{"model": "class-conditioned image diffusion model", "dataset": "rendered made-up planets", "train_examples": 195000, "image_size": 32, "horizontal_flip": true, "conditioning": "class", "arch": "dit", "objective": "epsilon", "cond_dim": 192, "targets": ["kind"], "num_classes": 7, "cond_dropout": 0.1, "norm": "rmsnorm", "activation": "relu", "mlp_ratio": 6, "head_dim": 64, "fused_qkv": true, "qk_norm": false, "inner_norm": false, "moe": "expert_choice", "num_experts": 32, "moe_every": 2, "expert_mlp_ratio": 0.25, "experts_per_token": 2, "shared_expert": false, "patch_size": [4, 4], "layers": 8, "width": 256, "positions": "rope", "optimizer": "muon", "muon_scale": "match_rms_adamw", "lr": 0.0076, "momentum": 0.9, "nesterov": true, "orthogonalizer": "newton_schulz_5", "adamw_lr_other_params": 0.0023, "grad_clip": 5.0, "steps": 6100, "batch_size": 64, "epochs": 2.0, "lr_schedule": "cosine", "final_lr_fraction": 0.05, "warmup_steps": 120, "weight_decay": 0.04, "adamw_weight_decay_other_params": 0.05}
Rows from block 5 of a small class-conditioned image diffusion model, named by matrix and row number. Rows with one number within an expert belong to one neuron, the router's apart. Each number is 128 + 32 x the weight over its row's rms, rounded and kept within 0 to 255. All counts start at 0.
Before each expert's rows are labels from the 100 images, of 14976 (inputs lightly noised), where the router gives the expert most weight on average: "responds to" is what is common among them; "lies over" is the class under the peak. Only what is clearly more common there than usual is listed. The data: rendered made-up planets.
# router: router (model.blocks.5.mlp.router.weight, 32x256, trained with AdamW), inputs 192-255
# up: expert up (model.blocks.5.mlp.up, 32x64x256), inputs 192-255
# down: expert down (model.blocks.5.mlp.down, 32x256x64, transposed), outputs 192-255

# expert 15
responds to: desert world
lies over: planet
router.15 [119 153  82 103  99 143 108 142 129 166 120 116 160 177 130 118 133 133 149 117  99 100  73 113 136 142 110 180 150 136 130 171 138 127 131  98 169  40 132 115 133 138  68 189 124 121 165  77 141 101  70 109 104 128 112  84  73 140 147 113 148 171 130 146]
up.0 [110 137 143 153  58 229 162 127 122 131 111 108 104 163  92  89 110 138 130 155 129 118 130  95  94  88 133 134 115  50 132 129 151  85 122 146 140 130 163 114 111 134 185 126 103 123 155 118 188 198 118 162 183 120 127 122 153 120 163 148 179 125 102 143]
down.0 [162 142  97 126 141 189 114  96 121 137 128 168 116  90 150 133 149 162 111 116 131  72 141  92 177 142 127 113 102 152  91 110 139 136 148 117 136 142  96 142  11 123 106  99  62 165  82 119 127 166  49 164 161 126 182 149 128 128 129  94 178 130  62 117]
up.1 [165 119 148 132 151 103 126 151 117 110 119 145 146 144 143 159 123 138 105 108  65 128 179 158 130 104 132 138 102  34 147 113 117 127 138 134 114 131 119 127  41 138 185 137  93 124 115 133 113  98 126 137 156 151  60 122 143 103 130 138 140 146 141 149]
down.1 [211 145 111 123 170  82 122 119 111 114  94 115 147  89 142 158 135 127 102 142 105 161 149 159  99 105 130 123 122 149 124 130 138 116  90 100 171 110 127 142 131 139 152 106 108  94 142 133 183 107 144 147 165 133 188 146 137 132 125 119  76 121 155 133]

# expert 19
responds to: crescent; cracked ice world
lies over: planet
router.19 [ 98 123 140 110 134 115  97 163 108 141 161 117 117 151 203 110 124 145 156 167 104 149 109 106 115 119 129 183 151  31 140 133  90 101 148 186 141 135 169 151 185 134 117 125 110 129 148 154 161  90 188 107 125 173 123 114  90 150 110 100 192 152 168 129]
up.0 [196 126 121 168 176 121 106 132 181 136 117 121 149 154  66 157 163  93 118 134 148  94 162 138 167 129 118 122 161 124  90 116 134 153 134 106 122 100 127 127 132 122 139 172 110 127 118 127 190 147 130 153 200  86 125  84 118  93 153 135 206  89 152 137]
down.0 [165 103 153 151 193 216 117 138 187 145  99 148 118  60 116 135 154 140 124  88 124  89 139 127 109 148 117 138 126 222 119 112 123 154 150 134 149  96  85 133 148 134 100 182  94 123 105  78  53  57 156 157 129 145 174 105 154  90 146  95 141  95  97 125]
up.1 [ 76 135 124 154  98 210 132 106 106 131 119 100 103 103 139 121 145 125 116 122 167 155 134 116 142 161 104 105 133  63 105 120 143 130 131 126 147 136 134 124 200  96 120 163 124 109 102 136 111  98  92 144 130 131 131 122 133 117  95 141  93 120 213 129]
down.1 [153 135 106 120 159 174 153 140 127 172 119 121 139 189 122 164 167 113 135 138 139 136  82 110 197 121 123 167 131 128 202 132 131 105 183 120 133 107 123 156  62 139 101 145 202 116 183 149 103  42  79 112  30 106 102 119 125 138 107 124 165 110 150 125]

# expert 5
responds to: half lit
lies over: planet
router.5 [136 103 104 121 100 113 150 133 123 135 102 119 139 137 179  58  35 130 153 150 174 118  83 114 128 137 128 155 119 135 141 145 141 159 144 185 166 113 142 119 175 136  47 138 124 145 110 122  95  96  81 103  51 136 134 143 144 128 137 110  74 116 105 129]
up.0 [ 85 168 135 145  92  83 112 107  91 113 112 125 131 126 153  51  62 154  94 125 151 125  92 115 131 124 122 159 148  69 132 139 136 146 105 109 108 139  94 128 156 104 106 144  79 139  98 178 143 121  83 104  46  98 162  86 101  96 122 105 181 127 143 119]
down.0 [233 131  98 126 190 135 128  98 163 113 113 107 122 110 153 111 149 145 124 142 128 139 135 111  98 116 135  89 143  73 131  89 107 170 137 199 140 103 114 138  96 124 168 137  84 145 132 141  92 123 144 176 137 143 134 142 121 133 164 125 105 126 121 132]
up.1 [124 123 140 115  62 129 127 144 134 141  91 106 143 110  93 168 107 117  95 105 115 126 119 144 131 113 112 153 122 227 123 134 107 132 131 167 147 111  74 142  98  78  85  77 163 123  84 110  69  67  61 194 160 140  94 116 110  90 124 130 150 133 163 126]
down.1 [ 80 126 156 119  96 104 132 133 181 150 127 157 164 136 128  87 189 181 117 104 102  71 106  73 125  82 130 145 129 149  78 140 125 135 134 108 149  97 140 112 141 124 146 129  62 163 170 107  84 112 161 160 139 160 110 136 109 111 132 135 135 130 108 143]

# expert 4
responds to: full; cracked ice world
lies over: planet
router.4 [118 179 112 152 118 167 125  98 170 109 127 126 158 183 125 103 123 117 116 138  72 126  90 102 143 170 127 157 113 168 113 133 104 131 121  79 119 143 143 116 129 131  52 117 118 134 155  96 149 126 153 154 131 111 153 110 118 154 124 102 107 165  50 101]
up.0 [190 117 136 130 140  73 148 131 116 135  87 131 108 112 171 141  53 145 112 141 106 130 114  90  56 126 116 107 127 149 157 140 112 122 128  88 139 141 142 144 114 131 131 192 170 146 154 156 117 122 169 182 116 110  99 144 135 163 120 118 104 123  66 122]
down.0 [123 141 128  90 154 112 120 100 136 110 128 137 135  79 129 102 147 135 129 120 113 140 190  93 140 118 131  94 123  76 144 146 136 107  84  97 113 108 156 152 112 149 100 129 140 107   9 120  99 146 123  82 126 153 163 127 128 147 115 121 199  90 152 134]
up.1 [132 106 121 120 101  79 169 132 138 114 110 154 119 108 177 158 126 110 103 217 136 128 122 138 107 130 124 129 160 118 119 149 117 148 136 135 141 110 102 177 199 165 180 147 162 105 121  89 125 152 164 123 148 132  90 114 149 105  91 172 222  88  20 142]
down.1 [169 147 157 114 128 186  81 182 125 153 137 117  99 116 140 120 166 205 110 106 117 121 121 124 192 122  96 152 106 126 130  96 133 128 127 150 156  88 176 145  34 111 197 155 118  72 110 119 127 143  74 165 125 136 180 103 109 115 115  96 158 148 159 133]

# expert 13
responds to: rings; full
lies over: planet; ring
router.13 [ 84 118 113 143  81 120  99 116 153 104 153 126 141 108 156 126 108 122 158  80  87 134 123 118 134 127 134 201 112 217 128  92 160 174  98 128 128  92 121 113 166 163  53 130  83 115 104 146  99  22 107  98 123 172 149  80  96 133 107 120 136 163  79 148]
up.0 [100 133 116 122  75  79 100 125 146 126 156 144  97 153 162 108 150  93 133 108  74 118 114  73 116 124 134  94 145  50 144 150 165 183  86 109 151 122 152 156 151 144 108 177 128 125 116 153 140  75 124 116 143 172 190 133 166 139  60 149 143 106 137 132]
down.0 [103 116 143 158  95  86 118 124 129 115 141 126 111 152 182 114 118 126 122 149 234 123  87 116 117 142 108 144 151 189 177 139 169  99 106 107 117 199 160 139 107 105 174  56  38 119 129 110 114  86 135 159 165 139 114 115 139 131 149 117 170 160 117 146]
up.1 [ 37 128 112 139 112 125 130 135 187 121 165 122 103  96 190 117 134 150 133 146 113  94 103  97  84 145 119 120 116 178 122 131 157 158  86 101 105 100 132 157  80 157 155 149 123 105 175 131 122 157 122 172 140 157 164  90 105 167 143 127 149 139 127 117]
down.1 [166 143 171 110 138 185 111 137  64 136 158 159 183  52 123 188 147 113 122 124 137 116 151 128 147 134 108 179 128  88 133 155 134 105 162 101  98 106 151 102  94  98  90 136  98 169  65  93 135 186  73 146 165 103 141 126 114 115 185 107 162 117 218 132]

# expert 21
responds to: lava world; full
lies over: planet
router.21 [ 77 142 102 126 111 113 145 131 119 159  69 138 157 197 146 108  87 181 115 121 134 174  82 115  71  87 139 171 158 130  75 124 138  90 188 145 171  79 123 112 129 136 147  78  93 130 171  82  65 131  73  86 159 166  97 135 114 117 110 127 106 163  96 165]
up.0 [255 104 145 153 101 176 139 151  74 127  88 130 150 124 141 124 126 113 124  99 128 178 152 142 169 136 118 168 128 141 180 133 126 139 116  88 114 150 132  98 109 107 120 126 119 131 105 121 103 227  85 132 144 137 125 121 155 114 101 151 103 131 127 137]
down.0 [219 126 120 163  82 199 133  76 158 110 147 154 134 194 196 155 126 133 142 114 120 137 104 135 115 140  99  94 117 107 112 114 130 129  80 120 161 106 126 129 127 136 163 139  55  91 177 129  65 202 147  98  94 127 147 108 170 139 124  49 166 118  77 125]
up.1 [ 42 129 116 142  85 132 135 115 138 114 159 163 114 133 160  99 110 106  83 137  99 154 131 126 108 140 149 138 131 147  63 126 142 123 145  62 124 103 146 100 132 161  88 124 145 110 172 117 169 119 159 105 128 141 124 180 213 106  50 154 192  80 143 131]
down.1 [197 120 118 127 173 249 131 139 143 105 147 112  70 134  93 119  94 100 172 141 159 201  90 131 125 118 119  70 116 158 156 105 131 147 150 116  94 133 136 119 147 151 159 138  86 136 154 119 133 160 144 119 108 154  84 146 170 122  78 100 145 140 150 142]

# expert 0
responds to: rings; banded gas giant
lies over: ring
router.0 [113 125 136 163 158 150 102 127 144 155 142 154 149 165 144  72 148 108 106 109 102 118  60 138 129 125 145 166 120  60  45 124 146 120 172  93 117 122 138 121  59 127  90 116 172 144 160  94 151 166 188 122 178 115 119 132  93 104 137 125 103 108 158  99]
up.0 [ 80 103 149 143 106  93 121 155 102 127 118 142 163  85 153 131 182 124 154  73 129 146 132 141 123 152 119 127 121 141 118 104 115 129 155 115 122 110  73 143 122 111 117 164 132 139 149 117 160 162 120  58 130 168 123 124 127 129 140 110 121 132 123 121]
down.0 [170 119 149  86 126  86 146 109 193 132 128 146 121 127  38 129 182 147 155  87 128 114 122  99 155 137 121  94 130 150 144 106 128 138 112 144 135  89 178 134  56 128 151 215 168  48  64 141 147  79 110 114 129 177 138 146 147 132 114  82 109 168 175 118]
up.1 [115 108 153 140 130 128 104 134 136 121 172 126 125 159 191 161 133 154 126 107 111 127 158 151 116 102 131 100 153 255 104 115 135 110 166 123  94 135 113 121 160 155 151 184 134 143 135 103 150 167 113 110  24 125 128 104  98 114 129 126  95 120 151  96]
down.1 [133  96 136 153 108 160 128 123 181 107 118 105 135  64 128 118  98 153 116 128 119 128 182  97 155 153 129 128 155 199 138 131 132 157 118 127 120 139 154 110 220 145 120 146  92 126 201 108 156 100 108 119 139  79 116 119 150 119 118  95  91 153 127 113]

# expert 17
responds to: ocean world; full
lies over: planet
router.17 [ 83 158  88  89 100 140 144 139 187 125 120 130 115  59 104 221  89 174 130 131 176 123  81 118  80 139  91 186 167 171  80  70 127  91 104 159 111 158  84 171  74 144 117 127  77 138 171 179  57 101  95 169 106  86 146 138  70  80 157 191 125  96 107 112]
up.0 [  4 131 130 147 124 160 108 155 137 165 119 128 124 128 206 113 151  77  97 178 138 130 123  88 136 151 154 168 157  69 184 122 120 167 171 119 144 149 146 147 136 141 120 137 182 100 141 130 151 205  80 129 105 122 135 123 154  65  76 131 171 147 116 162]
down.0 [255 155  99 127 180 178 167 176 194 124 153 132 115 133 103 165 167 132 149 129 133 128 131 193 119 120 142 162 119 206 134 153 138 120 159  90 186  65 146 113  97 145  97  44 158 130 151 164 108 164 117 151 131 166  98 140 117 128 115 109  55 135  90 112]
up.1 [150 180 120 112 114 114 125 146 130 114 185 126 146  89  99 123 171 207 147 136 112 102 117 140 104 149 122 169 126  86 114 112  97 186 135 102 120 164 164 116  80 170  96 122 227 117 152  77 115 175  84  99 162 120 134 118  98 144 149 142  96 150 125 139]
down.1 [133 137  99  93 163 139 173 127 115 118 137 177  98 125  93 111 105  96 179 150 168 113 148 104  90 119 174 150 144 144 123 158 176  61 119 107 146  87 145 126 172  85 164 126 178 124 144 151 105 157  93 147 152 122 153 132  86 134 157 198  82 127 106 136]